A small image classifier, trained from scratch: soap at rate 0.0013.
Rows from block 2 of a small image classifier, named by matrix and row number. Rows with one number belong to one neuron. Each number is 500 + 50 x the weight over its row's rms, rounded and kept within 0 to 999. All counts start at 0. Numbers have three digits each. After the name is the row's rms in percent of the matrix's.
After each neuron's rows are labels from the 100 images, of 14976, where the neuron reaches its highest value: "lies over" is the class under the peak. Only what is clearly more common there than usual is listed. The data: pictures of board games with random positions, seen at a slant.
# fc1: MLP up (model.blocks.2.mlp.fc1.weight, 256x128), inputs 0-42
# fc2: MLP down (model.blocks.2.mlp.fc2.weight, 128x256, transposed), outputs 0-42

fc1.232 096:508428454442489535484526415467510520554374602490460481577479501490510440563598504524447518477535484523482551527457459466550456523
fc2.232 098:506518500525441477531530601519528576550519582514453452472456474505475469456463533566403502500524483408428463483464461544565522550
lies over: board

fc1.104 101:482525461461458566431473438510398428489511441569489533592522492542511461426529440479519607496556431524483543535560444510524528561
fc2.104 093:530416458585542484516493545450459509507457552582530458518471417411534484446494579457457553525500547590490537449557477556438436553
lies over: board

fc1.198 081:509571560450566589485548419522452506530473544501470558511537488571527575421537469521468559539516561524515489424519483493562565462
fc2.198 088:477609443448507569498582473476458493523479471498465493456497510497544514516485555459493437485405508426507551576561471495562381572
lies over: table

fc1.131 089:508482466442493457515477546510469457519560548498501465481521518514483465478571461379498591476460489560473602430539478564562435428
fc2.131 101:524432567470480426551491492427533529446550457508473520530494429493477500519495510578523537515498548702507445526570532431647481499
lies over: piece of the first side

fc1.35 095:586457473533474522441516410484532506554456549414481462474520477506532474518526407571609478523413508519430475446629531529492383488
fc2.35 096:476498544435524458437444544421457576489468581497419489529504423416346433507573486564421466569507411542515528553552501498475513528
lies over: board

fc1.143 110:564416553532595494473522583583547474524515537488454478517612535492542556377520536469424518531581508517502554443467504531577504464
fc2.143 119:507481429467442507581490414552487413498474562545473509491460495504406540496557481484523473468477446498514458562480432580448493500
lies over: table

fc1.159 093:526477459514497456486459506500548468535482517524514505503492481517470471502489428522554448499396479543534593494528470507479430480
fc2.159 093:458466611485481514451480521462531441480473458454422523508476485488494483451488497437560442483483573475497392497517448434560413566
lies over: piece of the first side

fc1.113 099:528448441483499470478519526445532559448573479541512478513433540555378494584473572519408501447545644488582495517457443468617476522
fc2.113 105:470581487484432382482454379491525454427412499607500527581449534504501384531480518566526517541491471484417468411576455515510461485
lies over: board

fc1.135 123:484520492542429509485438554421510451485570543622468583546547551494465543507465508542534436446554468506488528456455476485536476439
fc2.135 124:518482452512510507440467485441473484546408517517538460535410582443483494604435455455448511444480525525460521455553520540436470532
lies over: board

fc1.236 104:551522527484434522528551566498481462541560460550447572571419481569567499482481519501485512510485508485414503481501589480560506529
fc2.236 094:564490488518543426549532486479460508510479552465481576521480497529445483517507513479492481451446545457418469508485564483585528536
lies over: board

fc1.216 104:479446564475423577523495402390486532477485537501447502530433461512509483553467559431547501482546610475509478604431467471589507438
fc2.216 121:523483503479492534514475490564555509476499524536495523518466509501487440485565546425442509455495562501474482515480528612466501483
lies over: board

fc1.201 097:530547442470417513449491520641493478488505629527458511505539496530525486458565468503528502530399445512507440441472431536465591582
fc2.201 087:462470530501580475462476510436396440525585511547593575547443509469453560558521482487475524425418424539458441474555550523481499466
lies over: board

fc1.161 103:512555536478435509450502387527465633533509490491419522537546470494465557535375379449515577393535568530471549478496443522604450574
fc2.161 114:542488482590462480547509569443450566479645452455429464493465522541562505505481591522516544614520418457482528530484446532501466465
lies over: board

fc1.25 088:591413484524520466511580524501439502475525509474461543484567500525501599508524537479528545428539583487450510511535555535572490492
fc2.25 088:444502575459551474513523432521511477460560459439544458417529589523515499464524452547623503476487470389456607559510512508455449445
lies over: table

fc1.206 080:458405548424523519540512542412523472467523560494467485486469505525530476573486556516530454496536487552428574368562510518576527497
fc2.206 088:448528570492550575555497509515485556540478525529550532531460434530443490562469580564472474560531504514435419451534534337500477509
lies over: board

fc1.89 114:538476513557585437503531585501463460572500510420408420469470469501563467511467490529583517520533595474454445496500417522456482408
fc2.89 107:430380547504516532492442455501423508518510524446536473544486580560451516524513474570504459427548415423444436523476509489444434531
lies over: board

fc1.164 116:527473551472489516510524389510515503538494577404498540554499542466582495484540474477474555455585522475537557503437422535522454504
fc2.164 095:445476515532433476422466542449537419538430414524530492494540533524489536398560399581507577522528589395594479486487465493417448456
lies over: board

fc1.0 106:560458529507500459533442470425540462531470513483482463479460441511538475555512476470548599570450582531587447554548528527554473540
fc2.0 096:505512513494555477442565552562563506507569551572478469554456519506442492523552599510556504566496516436451531480530512462611531502
lies over: board

fc1.155 074:528529408605437476452575427551464532482538512508573420536436480458492549513539363482501487560453464523410514462479456600447493538
fc2.155 096:535528423550495583523456528393507583524462526381502474565508522540503496537444543498494413596492534513444476393461531579530486457
lies over: table

fc1.12 099:581493484517531493495543492538541502451502505591502498560411481450435596511503474571372538548634452535528494513517540462553579613
fc2.12 091:415547507542502475533578498500452550449528469490513549511551478484447501532581539511570424442589530368538515449480540493499492493
lies over: board

fc1.196 096:491517536470511577534550520634491510453577499449452483498479442499498453583557487382492532379401502572511513521424508491505512488
fc2.196 107:440502502492561402460422461512593505417416525381615495524599506559516511542486518580513470571487503562510490475487475531559520486
lies over: table

fc1.43 103:503528412496469495468538399659518473556519481602445515469511513535507443538446512482553530543470450508445453540444452559547473477
fc2.43 128:514527459513558556444528398569435562499533510566568500533468545494489538477493556509510469471526513415455504582522573527401481511
lies over: board

fc1.111 105:505500502569491463504472685516484460493499475482494531516488525564488516515479541471528471497481543526381467504469551494592417422
fc2.111 104:525495431490512484514475389491520535492465465498501490438583508551488499547530436425507449512535541472479515478541459392466491434
lies over: board

fc1.116 091:482573513421593408518512478452539530441621493557487585501550498481516479466483393500619506451490547534485490455458585481489452557
fc2.116 098:487580501504533479474493535494617470552589483514493452586570449535548481474492459479539587472441515513674444450487375427469482491
lies over: table

fc1.21 104:519493520490582470532466607536520470555523490431504490534497538515486496538440531515516498415406498463377439517576415503567510447
fc2.21 111:470562514457501489487586478551485570466471457433584475491514512483504494373536479509505541517510497493489480475481506503537522441
lies over: board

fc1.84 088:550477406509468514519520498516434473593481546432477403504470527503533327524580514561507506414575504430503472473477494486511440443
fc2.84 094:615548534496492578563473524533444610471481510466505423563392464488555527488466426542559563509542590477577641520475475539498588469
lies over: piece of the first side

fc1.15 085:538472489444445438509597547527553472460538526528461462558604513518479578507496426449556397556567507504432498437456485566476467526
fc2.15 088:500502515448558460493467483469508486429537562505534529514488453486433561470445516517496539539490559519452541453506449528527544555
lies over: piece of the first side

fc1.241 082:522433581455509439417564408528475475440359491551498505500499490621555462469497522502506545473469468423508493479406499458543525522
fc2.241 083:532528584505536592396382435503440556540472505468526522447490447429483601514523556467497603451555489622488511567515510515516498525
lies over: piece of the first side

fc1.211 093:502485488492439453494487572510411501432478477547481485494530481540413479463559462449426445565537528558573451477521531499602459548
fc2.211 097:514520501511430477500512522469516615496531554516524592532532491500543511449442429499584529453495476398484536431536520499376536534
lies over: table

fc1.200 103:609539465428468559435629580534489538579506509600513470509488532489489453568489514490488506591461533496489566590566506452567542449
fc2.200 098:531523499471451472512507466469503458477445446505521458553484373531550533572531594578468487521489524540468541431586555500480446530
lies over: board

fc1.80 079:557555514559458468567445392630565527541507463465524441538530453502512536497483456490523486509475385517501550558429548506483513365
fc2.80 083:471510439523540509577566370522513505470553511528556510525461519545440457494458521450593461504540459372461481538534518527433558514
lies over: board

fc1.153 099:545575396448506469439444602488474501550539423497505447494487562447488566490423506438507559423541461544483542349474497537561508499
fc2.153 107:519540526486544473592495401522414504460415616589499491609557452489503536501419466465549520499457412558506497518433536642554469463
lies over: board

fc1.251 107:496478526561457520519494471579509465506417434478525556428517527589455489481599518562441534556491521529504568502530422558501540544
fc2.251 103:556499466563455538471461610481407492579380588513479499507411524495543559477426402471454505543538540454512497564516464592523427548
lies over: table

fc1.174 106:526523472525501470549448667531521403501474447469449474458502496513520525407458525458460471474499600470554470476505442528538522534
fc2.174 094:568622542470409447422594425506481485482451516458521547548463524480459500529446550466446521480527508477477560503512501513470441504
lies over: board

fc1.95 096:490498453564588487527515492413456510490535538547529485499463468483517576508471439518524540524391458416507415467462537433454457508
fc2.95 099:522474506516491448491433567473547542432565510386472473422463532559471519440446521492484560444419531631490400523533518498602459441
lies over: table

fc1.38 120:586613548439555510544534451602485508495476554463591478515499518536542542486523493555509512470500491475444479480596444512543513492
fc2.38 107:475567544511501558495477536517574525528576443505514476536583446488397536536483596501563469614463495574542427416519556486507562544
lies over: table

fc1.69 104:522534534520499534700498491489481515461464492493429645523491547474557557402536491445529519394484477610415418508565591520489574452
fc2.69 107:510444541547488568422529411445501588457612558475480508529600456526538438538514436537474429516548465435504455438470405490476476518
lies over: table

fc1.237 104:563481456462439490519527526566454517453535515373540478508541547506482478558506549541538536556460560445540445504512378573478445491
fc2.237 099:445523545586542570464532610524521524526411509456395484511491541416546389483467551473481486457503513634442553459523533519473487480
lies over: table

fc1.221 097:503459476439477465523399572501479489502487568513524518485492497527511551542474483573492447464498488474440512472513503460466462574
fc2.221 100:558564588618506478462494467541474439539489489467571488565452434442505488521450456365521479473507403659493472535545481498511460509
lies over: board